From a checkpoint of a small audio frame classifier: arch ecapa_tdnn, depths [14].
Rows from block 3 of a small audio frame classifier, named by matrix and row number. Each number is 128 + 32 x the weight over its row's rms, rounded and kept within 0 to 255. All counts start at 0.
After each channel's rows are labels from the 100 clips, of 14848, where the channel reaches its highest value: "loudest" is the band of the loudest frequency at the time of the peak; "top examples" is what is common among them. Only what is clearly more common there than usual is listed. The data: melodies that start on their tonic, played by one synthesised instrument. In brackets: how many of the 100.
# c30: last pointwise conv (model.blocks.3.c3.0.weight, 256x256x1), inputs 172-255

c30.83 [172 133 145 102 133 105 132 128  90 154 152 128 124 124  93 133 121 114 100 170 108 169 161  94 120 141  91 161 111  94 136 122 145 125 111 132 165 110 151 128 152 150 113 111 129 182 126 120  90 158 123 158 105 141 138 102  91  45 104  78 138 144 149  85 162  82 171 180 105  93 135 133  46 149  48 113 116 128 109  99 112 138 162 129]
loudest: 1000 to 2000 Hz (53)
top examples: the note F# (66); tonic: F# (28); clarinet-like (25)

c30.155 [150 101 134 177 120 141 109  91 128 125  94  56 136 147 106 107  99 120  91 140 135 169  96 144  93 178 139 117 166 152 101 137  91 124  89 104 134 154 140  77 129 139 156 167 153 126 125 225 122  96 175 102 102 165 137 110 131 105 121 112 126 106 102 157 125 171 132 124 159 103 102 106 151 138 173 138 117 161 117  87 146  57 114 144]
loudest: 250 to 500 Hz (48); 1000 to 2000 Hz (39)
top examples: the note B (87); the note A (70); tonic: A (26)

c30.180 [154  62 137  62 140 148 106 126 145 116 124 121  98 141 104 149 126 116 122 125 165 131 138 123  70 109 150 167 139 210 104 158 132 182  89 143 134  88 105 135 113 181  92 114 124 188 158 103 169  88  89 130 131 148 105 133  94 102  75 129 119 138 129 140 178 179 199 121 123 168  76 122 136 114 102 138 128 103 134  50 107 109 153 132]
loudest: 500 to 1000 Hz (61)
top examples: the note E (87); bell-like (59)

c30.101 [138  73 127 126 125 120 113  91 147 122 144  76 150  91 167 103  99 167 118 115 143 153 181 172  76  64 107 141 104 147 116  43 180 183 103 117 161  99 143 129 101 121 139 167 127 155 125  93 119 138 171  68 103  89 186 136 144 107 149 108 141 206 134 172 132 177 136 131 195 135  92 138 156 137  70 132 110 156 151  70 158 123 103 101]
loudest: 1000 to 2000 Hz (35)
top examples: the note A (74); tonic: A (26)

c30.242 [146 116 150 110 148 137 109 117 132 125 102 105  59 109 165  93 132 142 170 115 110 118 163 159 129 107  94 160 126  86 151  71 162 128  95 167 122 165 122 188  95 129 137 120 125  77 107 102 111  85  94 169  96 105  67 110 149 150  88 122 132 126 165 143 149 183  83 104 114 127 116 131 180 116 101 101 141 161  69 158 133 152 119 119]
loudest: 1000 to 2000 Hz (36)
top examples: the note G (85); trumpet-like (25)

c30.191 [ 94 137 127  72 143  79  63 195 123 151 108 151  87 120 119 105 177 111 115 157 106 144 157  98 175 153 135 125 110 132 129 125  81 113 135 106 154 196  98 128 170 128 125 124 138 170 121 132 102  72 113 142 148 150 127 129 128 117 123 136 117 123 157  73 136 152  72 126 103 128 134 147 131  98  83 166  99 128 142 156 123 240 111 161]
loudest: 1000 to 2000 Hz (39)
top examples: the note F# (97); tonic: F# (31)

c30.6 [ 69 113 138 148 145 100 109 125 145 113 159 113 139  69 170 164 105 116  89 122  51 114 187 100 125 154  96 141 104 114 134  99 109 134 107 147 134 105  97  97 147 162 142 132 100 185 129 130  86 106  51 134 174 134 134 178 191  77 142  64 167  84 158 147 149 128 166 104 102  90 107 167 128  89  79 109 100 133 104 136 155  97 120 117]
loudest: 500 to 1000 Hz (49)
top examples: the note D# (78)

c30.18 [180 122 147 195 156 139 107 141 144 133 127 140 100  92 162 123 103 124 111 119 137 101 140 113  76 163 110 115 127 152 128 127  99  88 138 101 128 148 115 134 136 100 165  65 183 201 139 115 164 110 126 119 149 146 148 159 146 111 131 101 108 141 159 133 113 137 154 130 109  88  76 120  87  80 154 141  83 158 127 128 115 163 159 133]
loudest: 500 to 1000 Hz (56); 1000 to 2000 Hz (37)
top examples: the note D# (87); oboe-like (33)

c30.104 [101 161 111 136  95 156 120 139 111 125 132 132 105 145  94  79 148  69 114 127  87 110  77  50 140 179 138  95  76 159 142 158 127  87 115 199 152 189 103 140 130 165 162  48 166 167 118 222 150 116 115 120 140 153 119 185  96 109 118 192 119 150 102 106 142  87 151 153 136 144 123 173 147 119 165 127 132 107 101 196 158 152 134 133]
loudest: 1000 to 2000 Hz (38)
top examples: the note D (76); tonic: D (26)

c30.240 [ 67 101 149 142  96  80 109 171 168 101 168 129 130 113 139 164 144 159 149 145 103 139 137 144 103 138 132 145 118 139 142  53 123 121 108 169 166  97 204 109 138 116 179 106 129 120  36 129  77 156  92  74 101  92 172 163 148 166 111 141 141  95 187 146 132 149 163  99  85 112 110 116 154 133 106 139 126  81 105 152 137 169 132 129]
loudest: 250 to 500 Hz (51)
top examples: the note A (72); the note D (70); the note E (65); organ-like (34)

c30.21 [120 139  66 164 108  89 118 182 145 131  86 136 136 143  62 128 129 173 172  94 109 125  98  86 125 128 145  88 187 132 144 144 128 125 110 125  92 139 183 143  65 115 123 158 127 153 164 128  79 123 157 158 176  76 159 128 187 120 155 147 145 130 138 165  76 123 133 131 111 100 146 112 169 118 134 125 122 126  93  91 122 114  97  76]
loudest: 250 to 500 Hz (63)
top examples: the note B (79); vibraphone-like (44)

c30.24 [139 146 123 113 120 152 136  96 112 153  92  94 130 121 160 179 130  91 130 125 112 170 125  87 133  58 153 103 179 152 119 132 137 119 157 141 136 153 100 134 123 149 138 142 159 175 170 153 141 143 103  92 173 144 113  95  80  79 121  74 197 108 114 105 162 126 147 132  90 119 110  68  75 129 146 141 101  77 125 174 147 150 146 104]
loudest: 1000 to 2000 Hz (39)
top examples: the note A# (85)

c30.217 [144 137 132 150 129 176 136 120 100 131 132 151 156 126 113  44  64 121 136 159 157 153 133 121 115  84 110 171 128 118 125 156  86  98  91 215 104  95 183 141 155 177 107 138 159 117 156 150 124 108 113  86  82 108 117 104  92 120 147 108 118 144 137 102 138  97  90 174 141 111 115 122 108 196 142 147  78 123 104 160 136 151  83 163]
loudest: 500 to 1000 Hz (57)
top examples: bell-like (26)

c30.221 [101  92 100 177 177 124 126 107  59 124 147 125  50 135  62 133 138  56  77 162 126 128  71 144 147 115 101 135 106 107 120  67  90 132 174 144  79 114 102 106 169 103 128  97 151  87 158 109  90 106 139 167 136 156  97 121  76 124  59 133 128  99  50 101 134  85 108 161 111  97 102 168 127 106 132 107 129 125 173  95  83 132 120 115]
loudest: 250 to 500 Hz (75)
top examples: the note G (83); the note D (66); tonic: G (40)

c30.52 [ 96  97 117  62 153 111  80  91 114  89  64 132 136 123 119 177 141 130 112  85 128 139 101  96  87 154 142 146 108 185 140  48 124 172 145  54 146 113  48 134 153 162 158 139 154 113  97  94  99  99 137 152 112  91 133 141 139 116 107 110 172  99  95 150 101  90 184 131 119 145  94  62 184 137 131 106 108 186 132 147 125 124 133 191]
loudest: 500 to 1000 Hz (49)
top examples: the note F# (84); the note C# (67); tonic: F# (32); clipping (27)

c30.115 [169 113 178  71 119 135 149 144  61  64 161  64 146 112 142 131 109 127 118  70 119  85  93 116  92 136 121 113 113 148 121 108 123 129 123 138 130 108 129 132 124 102 154 111 169 133 119 103  53  96 139 150 169 119  93 131 121 174 119 154 162 101 155 112 131 110 151 136  94 114 118 116 136 143 127 103  94 108 113 129 186 123 126  95]
loudest: 500 to 1000 Hz (52)
top examples: the note E (85); square lead (27)

c30.60 [132 113  46 171 127 136  94 249 116 101  74 115 119 114 141 106 134 177 155 209  97 142 155 167 122  86 159 116 111 139 154 161 111  90 150 100 152  84 120 156 157 140 142 134 176 159  70 147 126 121 137  79 109 106 163 156 157 117 114 122  79  94 125  49  75  71 159 174 134 155 113 126 167 182  89 139  98 136 148 139 158 129 101 115]
loudest: 250 to 500 Hz (45)
top examples: the note D (100); organ-like (33); tonic: D (26)

c30.45 [ 67 126 139 148  77  92 211 145  67 159 122 118  91 167  74 153 128  96 202 112 125 136 126  88 205 113 153 135 126 176 150 100 107 167 112 131 153 104 173 108 120  92 126 107 147 159 182 170 119 116 113 104  97 152 151 126 158 134 172 153 127 108 100 165  78 100 125 102 117 107 133 193  86 173 104 140 177 171 102 110 144 171 158 132]
loudest: 250 to 500 Hz (45); 1000 to 2000 Hz (44)
top examples: the note B (91); the note G# (71); trumpet-like (27); tonic: B (25)

c30.14 [ 81 181  95 144  68 148 139 167 114 114 118 198  64  96 115 145 191 180 112 165 194 155 181 114 131  88 126 115 123 117 106 134 109 128 136 133 121 122 156 109 123 169 119 114 157 138 113 122 186 123 122 133 152 165  93 142 127 112 104 147 201 121 112 171 152  93 142 124 160 153 110 126 160 172 134 139 117 107 156 117  81 125 100 135]
loudest: 250 to 500 Hz (47)
top examples: the note D (81); tonic: D (25)

c30.220 [124 143 145 179 114  82 141 149  78 115 148 119 107 101 107 110 117 114 165  89 103 173 102  82 126  87 134 116 137  80 131  94 117 102 148 102 140 125 158 127 150 104 134 120 114 145  87 122 185  92 140 128 120 105 107 178 144 154 152 114 115 104 155 175 102 177  76 153 132 140  96 131  91 143 124 164 115  96 112  95 116 120 102 137]
loudest: 1000 to 2000 Hz (64)
top examples: the note D (72); the note G (72); flute-like (29)

c30.195 [145 125 156 100 146 134 134  81 125 185 101  97 153  72 159 108 138  88 144  90 130 170 144 118 102 137  99 113 114 135 171 105 129 159 119  84 171 178 178 146 154 176 131 119  86 166 141 100 145 135  95 141 141 113 120 133 135 132 146  98  61  97  89 139 144 152 115 123 220  93 144 148 152 145 120  62 145 154 164 150 163 160  89 176]
loudest: 500 to 1000 Hz (72)
top examples: the note A (68); oboe-like (36)

c30.200 [105 139 162 113 157 190  62 117 103 145 107 163 164 137 164 155 125 102 119 199 113 136  56 143 136 134 103  88 168 157 136 159 155 115 182 193  98 103 144  76 148 128 180 154  74 145 120 159 161 100 143 143 137 157 130 167 104 179 103 105 131 168 152 128 116 165 126 136 143 140 112 139 165 143 150 109 160 148 120 156 124 118 125 172]
loudest: 4000 to 8000 Hz (25)
top examples: staccato (84); square lead (38); organ-like (32)